config.yaml
encoder_arch: "gmlp"
model: "image-text matching model"
dataset: "procedural textures in two colours, tilted and lit"
train_examples: 48750
image_size: 64
crop_scale_min: 1
horizontal_flip: false
color_jitter: 0.2
cutout: 0.25
encoder_norm: "layernorm"
encoder_mlp_ratio: 4
encoder_drop_path: 0.05
encoder_patch_size: [8, 8]
encoder_conv_stem: true
encoder_layers: 8
encoder_width: 384
fusion: "prefix"
tokenizer: "word"
vocab_size: 52
fusion_encoder_width: 192
fusion_encoder_layers: 10
fusion_encoder_norm: "layernorm"
fusion_encoder_norm_position: "pre"
fusion_encoder_activation: "quick_gelu"
fusion_encoder_mlp_ratio: 4
fusion_encoder_head_dim: 64
fusion_encoder_fused_qkv: true
fusion_encoder_bias: "all"
fusion_encoder_qk_norm: false
fusion_encoder_parallel_block: false
fusion_encoder_dropout: 0.05
fusion_encoder_inner_norm: false
fusion_encoder_drop_path: 0.1
fusion_encoder_positions: "rope"
fusion_encoder_connector: "linear"
residual_init: "none"
optimizer: "muon"
muon_scale: "match_rms_adamw"
learning_rate: 0.0019
momentum: 0.85
nesterov: true
orthogonalizer: "newton_schulz_5"
adamw_lr_other_params: 0.0017
max_grad_norm: 5.0
max_steps: 19600
batch_size: 192
epochs: 77.2
lr_schedule: "cosine"
final_lr_fraction: 0.1
warmup_steps: 580
weight_decay: 0.2
adamw_weight_decay_other_params: 0
Rows from block 3 of the image encoder of a small image-text matching model, named by matrix and row number. Rows with one number belong to one neuron. Each number is 500 + 25 x the weight over its row's rms, rounded and kept within 0 to 999. All counts start at 0. Numbers have three digits each.
After each neuron's rows are labels from the 100 images, of 14976, where the neuron reaches its largest size: "top examples" is what is common among them. Only what is clearly more common there than usual is listed. The data: procedural textures in two colours, tilted and lit. In brackets: how many of the 100, against the usual share in percent.
# u: gMLP up (value half) (encoder.blocks.3.mixer.u.weight, 768x384), inputs 0-127
# v: gMLP up (gate half) (encoder.blocks.3.mixer.v.weight, 768x384), inputs 0-127
# out: gMLP down (encoder.blocks.3.mixer.out.weight, 384x768, transposed), outputs 0-127

u.571:540451533497517492490498492492503522519495492504483470535463527505524539517497475520516539499506502518503516481477509511519527502520489465489494488518489523514481533509488504526511487505481445532537509491498494476468541445494512461521529500540563545471521481503457508495504461484494479514458505441551518494516494512452537480465520487496455513506446504453513504470541466561504506491501
v.571:510479518543493453503495487462524511512491469470500516501514516470538494501460525526467474532480506489526494460401515528526505510479485455477483468496473477532511513514444533499515493479486543502523479516449465502513520508466524511538517484498537521529497513496482455451485506496495484526475480491476507471462459461528503487512503510554486524484458521482512507445502470506468531491479
out.571:503517520499500484492480474509499463517495516506515521530482531521437517461510469533511519478485501495459543517486506500470512492479494504524533487489493455474522549547450489512446520471512485499502460488514492481450525498459466521520502466490482513496517496505512470501528500544490422505532538455491515492456510468479512470510559508478513512481479538478514521464493558503511503476477
top examples: green (65 vs 16.8); ground colour: green (40 vs 8.1); teal (36 vs 16.2); pattern colour: green (25 vs 8.7)

u.606:507509515492524507506509538500476503537462523505483529477497475459469499536485494515540481505486518492491494477489467478459491497510478448524544492486480503513511447500525530497496474537552506502489516528501509489512512450452491509512505444543499483462563498468478505514553526474511448536493500401516512492537502498498501550470480507453495475490501470529497529465487514530534530480496
v.606:460529551553510509485522480472520505519516464494505497494511503493492461536515514482497467480510482505490510489508489512528521541491559564500476502480493481497496439506459497494493478476479512505490483494497493502520485536481519501516494536501449501515537510488475532495475522518501500509532509497486477523518487481506518506508449470491487538441501486514498547521561494517500478533516
out.606:474467488531496502531487476542489503499495508525532490505558521520505477524460476549503548467519503506522470463484497462514504561509496543482469476470517497501498512494512501499507483487482491483465475494518531496473480528494480510525488505501452464525495510498504528509557476529478532481487477493513482455413495503481527479514532505494508549460473503442496454508515479473516463464537
top examples: pink (50 vs 16.4); ground colour: pink (37 vs 8.3)

u.510:463458494520498470465532463503526569539517449522476510482533497527553496533512531543477490530508511507488537488501512547536454515482498509483523526513533551508482549461515510489486499484528457524551495483497487451493545512484478506531510521494473483511534558523500529477505517511484458509507497513494534512456500519487495514472506519472499481495541503505478495525484471489498491504484
v.510:543473510470504504539506523529468466484503504471462528543499481488479528506476483505520530457477513515498542496516499474450539478461502516520524489481546517475514471512485530503501474502510497508511475492521518491500512511513475517474488464501476526503504460545497500496516512477487510500459494513475506521508520481468503533510536498478481469495518538508500477525500508491520474506458
out.510:522504472522520522530481528520478509490507508498568466521473523519480521442474493467547543465510471494488444477488469465500509526512491491505466476496495484478484485504470521507507523529508501472490494494495514533500495501522516494469452484518497482515475473490493487548508490489527550452497506500503461517492527458523506498525492495504494510458490474500534483467523499513531462490492
top examples: teal (59 vs 16.2); red (41 vs 16.3); ground colour: teal (33 vs 8.2); pattern colour: teal (26 vs 8)

u.556:505511555452486504501467528495485500491521478467471496516488477496495501492488449486467452483478473502467512537523516511512473495521464463445476485514519487495526544533474477504503489520483441495500511518481499539518468560536519506482493540515484519494488500475531502507560522494534534515502475538536478482488519452524518508499525453500480504561484543434511486489474493559505523534473
v.556:501483491503528522541490510487484547491505503497542486498501519474457552529504475425544483525523505511480472501451529491482516553467497477497463547491519521466488489474517492530530484523481459515487495516510548481541507546511504511492452497488518497484503528574507490544515515528519521549462510481502476461465468495524495508489506521507513487536455514454496449535487500509489503459488
out.556:531474493525528477474487515502456521498521506507530526514481526497506473518544488487513550519524504483515475428514519494492515532494558508504515443514496488540471486476520530507499517543528533476524484474494475516520494481453481472506515548511504500502532505541456530471452487471495522476505508496509481501497511504528510481533501509484520533473459505540516480497476500482517509497490
top examples: green (62 vs 16.8); red (41 vs 16.3); pattern colour: green (34 vs 8.7); ground colour: green (28 vs 8.1)

u.47:537491553424513474512448501483493504447487494493467512471464487456591487490475502521503554526521480527482501504454498499491527492506502493504449507499528549475486489533533547501519509527492449493485505500497490487503481492510494524511515500502575471490518470489500497518428493477491471513491565500498483488517523531464482514474496510526471545512464480465491505490470541519494552495495
v.47:496500526443508533514504470482522511472468509505487519528526486480477536518497536482488459488503490508555479461508509485461510524552506497489499489500491474502533496535479481503513463476447480485514508518482505513510529517524514491477502501461533511512476486536481526476479540515493501487494508475473459521464486519509519481518479550526510506498490491500513485470502512517499463495488
out.47:484512530463462492525525519558484477499487507502492494518480485520488484447519486508480511492474487481467487475477523539475520544468478548529540482445523500501499525491489455524523503449546492539492488480493526519519544545506471500503530486492487513508502487485497468499518516471443480518547444488498493482511509482484478461471493485483507516515508551518494458482526502490511516525446
top examples: brown (84 vs 16.8); ground colour: brown (53 vs 8.2); pattern colour: brown (31 vs 8.6)

u.501:463506518483493437497524483474488476465501487525472458470461530489514504512500488535493534481510493524510514485481502489537494504485536515476495505516515482510494511490471525523502508532498520480460464460480502512476531461528492437495530544508488486498475514499502522463515522521478501487505473487504525506547500515472517496486484477486461527492508443446530504521465471503482525492461
v.501:496478515552496514508478511500519534483500450496436515441504507521480492554461491507475552506482493481464498514448449507562510486506525502542425452492506514496544498510557515527480468465485528486530467498492495500506477486521496503504475509506531545508506533465482506462524526503546535532478477524494505486483460455521492526540455484525504470444511528472484466513523496507481484520484
out.501:495511477495506446522506519455446491480497531522543491522510500536487525489509472494495506521503501553487484525485523494469459552500532518515533538499473484535472445493515488529503544500515479503509517502525497502496508502503502462535484497519464508505545502521469546498547510502500509502492488446490508544487494501501506475516505523505463553498509514494537498485508470498525497487492
top examples: pink (60 vs 16.4); yellow (48 vs 16.9); pattern colour: pink (31 vs 8); ground colour: pink (29 vs 8.3)

u.358:479492488560508536513503510507481512537487521526474505524464524469430480550495503541513443518481530501540493500502492466454473519526514475520503536508485501532475463499508511511440465552503537489521502492478513497489507490462485485503487474505499477469560491464466482523555510524464464518483481430532500505506510532463506518494509484461517450483520478504511538471502517542520496492520
v.358:484492489526481525495541452509509470469449462536522537510479494467547495476529479460511440463527483513524466464477501507499511536502538551529513509470476483506484462513522492498513494493505505516500456489477523515464482480483501512503489506473473461467555542499491504515480490491501471494551548499522456552509513470514548506487472518478490473422520502491493521485564517510515449539501
out.358:492493488491500527505457480490509492520517503535542547506552510479527460508448519515525561467513525451501499480536521441541504530540496531500446477490519463495484493492514491500516462522496518473487463485523526488449495504497492490479485537506517486547527504505548520502557501466498527472496525513489518476429474500478504509486524525524515532512487498469513474515515481492489463489516
top examples: pink (40 vs 16.4)

u.138:503529475473473485519509490481516461554507554504467529460471467470457533519509503562507487501484515519489525496469497497481504515501499488496521500497509519520565498516477512508501458514504541521524500510477481469523486470476504463505490455501495463511495517462450523449538509523495503534517506488491495531492497485522509519493472449532447494503485519501531466468496450511523517514484
v.138:508507496516472481478467486521536473499523489482492500493453509496524491479481551514483540521468527435513509507474484518504500470433499538495466485483524536498497463484477544506460487487518467516507489509489509505552486514480533481492491475476564489502506469449486479498555513484511467493520476568494511467458516495535528498476492510541501563467529489462471479488459512507514489492486
out.138:472475498486530478486478520495523495458489499501492463476482454520501483518502475477499470528523505458547503456485528500527531495527488491502513566454510492484496520483499497526520494529550491543521505504507501503532527514477458487467495477499486561528503541506513519552455515528537503487479509484537537532503463513492482512499476498523495458491480475514554504512453451473476499467490
top examples: teal (100 vs 16.2); pattern colour: teal (50 vs 8); ground colour: teal (50 vs 8.2)

u.32:505523529519493532492503440488509427518511484482490497531544475495478555495484535476459529495478531475522537546551528531486484481515478487526524520505501495510509502518509514494479482480504528528523464472524465477487535566468511512495539522527499510480529453513476530471507484476542462493501537504519505492511541507504528504506541446491487502515503521476503537448505461490517497451497
v.32:495549487464515531480507535518522526492480523462512517427516437489540482495543548523521479484480464527524470502498480484470466480511491543544488528475483505471506493488500475486490541522502513502447489487501483520470467549491488538505488479488479482526470492488536536498527516499503529428454491500488447527472510516527507447514444545509514515491502494529521488499501538441480506501490
out.32:505497518503515521524494536507535498509469460483480497515489472508509487500525547527495529494500509504504479503477500497511481466537500503496519504522491483495487501505468491491525483500474441544498501469552503510484537501548504482473483521492507473505493542508506534478485512512496515433461515495517540497526452498459489529458529510486508461476519496541505522566517464536478510486494
top examples: teal (89 vs 16.2); ground colour: teal (57 vs 8.2); pattern colour: teal (32 vs 8)

u.572:484496511464476501498524478513494505497498503538537495471521503487526520472523516507512470497489528515502510460440534467499503557549478514459562573507531523471473519463512509570477461511540487539464508531532493478506547460509491503493503476478485473505474489470520465483509524444498522494462444509483535513504488493490530497491497539450511470500465500504506473478515497512463519512500
v.572:537496527537497475529462549517520476481516527555529537483507483512504502520517508524536529489521488492509508501519474479521458477528513452518485495502495502519498525521504499464515520505482495533550456529474485515473482514486501558442504480485458480474445485509509511481521469514472483516502497535497473475472486505476450543506486528496451504509481501462528499524550505500525513528499
out.572:533498487479498542526503516539558526502486484452512535521463477476437505501474495513433519455490500507526486501470509521529480486502521469513436486495488515516519501510508507490501529475447458497501536478492508546500471517545519473476497494465534482491501504495494492511549504500488494500514503498473533502532510504493496507503487447536502525544498519502483533476474529544536498511523
top examples: pink (46 vs 16.4); orange (39 vs 17.1); ground colour: pink (26 vs 8.3)

u.615:486476502497507500500515514494512490526475467509509487480543492482566518498493489501502530493447505534468530447481508499514499479489508513524522526467507494552489546524517504464511495508501477499488498455477471493496541491528485507493501460469510516500516484534498547495484499466497532473506514444497536513498455514483470429501578495469470503465550512460479492514511474464457515509487
v.615:504470520494490496510508529492523458508501512512462477524467511501497509460479480535473513456498521538500504501491488461442497493503485532538520520501539549524486505487459501522515467479476487532488499510480526454526536463505463517474493495499486467502477462514459480446518507479499519511505501495465479509510549537481471489466536530482455468490545521478517478514478462520525481506452
out.615:508536475493515461516491498493475516494538492496526533495469511508436503466517523495516495519537512485492455527541495473492498497467506484497479500562507505437545423527468507550493500509509479531547525549519529495509484539500471500486452528560534500520484509489507456515502512520500486526493466520462486509490539535489533526516446481546507507500481519556524511509469493544500508474476
top examples: pink (50 vs 16.4); ground colour: pink (38 vs 8.3)

u.739:559498509487497533479527497529513515496479504551517545484458514485438546490483501496525528477524531485526522467490530466507491521482507480510555494500496501537492505504522521527478482536506489495503527505496568480515503483475497513486498465520553487449533443449488487481531484502522493513485508436518508486511477527509499501486516535477510478538482505537507540470453555539534505505520
v.739:485512526578511496517543478484510520508468497495513529502516542510478437500529479430502418536499494526527510494506533523519523563526527556500496490498453429497484452504476469487515475475494526531496498471493459495538497512492489475501510503486460547533549524489478454488483505519517493498527464487513448514500520465450506510508477464522485528451503501502502487505506498500533485508468
out.739:491499475493500495485513449491503470524491481493470525546563489502481475573499509517532511490500503472464503506502472457477486556537476561466484455495521490492505506520468496514480509462504495495471455508513512506449504517514454538504509503503477485516490486481513522501539477488497488483477513504520517477427500502517558486509512539488536495485490519482476468505539511501536479482489
top examples: pink (35 vs 16.4); ground colour: pink (28 vs 8.3)

u.131:499510482439516525494503497492498454536494539506545497502501511489541536487457482491520544502496497513415510561503508464532496468503496472519484499493530462503479490519569482478516483473507460473504471510547517547442503474484495513457509503490502491500537520509508495458530496566517491464491478479517491494459532514434504518540486525512513499452506496498528455498504532504470480504451
v.131:514524509526511503444469513513451480476491536513499537523516434524496503544512521505508471478493517458492514511554460450493520522527567493522495482486534519497513497511506493482520523521498493513481496502509559521492429519498535548489494505466501523540507498524479565528504507482475520553476487549425453473489504494476480541495485495490479527483553486473496474576467582478557465494524
out.131:478498497544529482501519511498488508500530510550495480453468569487524471509517533514497473557518494499530471475554498442493506495472492510497502480526517502490519509496504510518505448515501523521502494489465510471524476496443497488523498490515559528491495489495530463501488519490501477501542454480503502503477533514517486505458502483504477513468503503500487524533498496495501512542522
top examples: green (98 vs 16.8); ground colour: green (53 vs 8.1); pattern colour: green (45 vs 8.7)

u.341:519505459490534482469518498522496483491449462499466522470492536473497500475505512511496527453517521538503473523482528461455517518512487437529538554488508495488518467516496485507475495517539490537456536496515489518483511479502511475481500464491454462421522507503501509501555497451514492519483484458472499512502497469507489525511511473451494491511501473526492532457497467482511528496462
v.341:515483536482474508490517513443501447497502510524514498513541495529546512538509479453485552444479527524524497517494506488503496499460527470462539545463498520500486515515563497517487490474525512459495527488504452477496540507477484508489529485486507517491547471493535438454483542512518522543534489481464489482519528516489528502517498515478502476507498538510493490508438541502508478468507
out.341:527513501520494519503493537442488510543501520500523456494551474479533478545440521477480512492512510500494511488506509488497446516503526520496524486479515494533538491515535483537500486466472458510472459536542505492487513483448506540516507520505542518517485487540486459513538485488523544516514527530535469492470464511473529513495528515522506482465454522484484454487512497527497504484534
top examples: pink (83 vs 16.4); ground colour: pink (46 vs 8.3); pattern colour: pink (37 vs 8)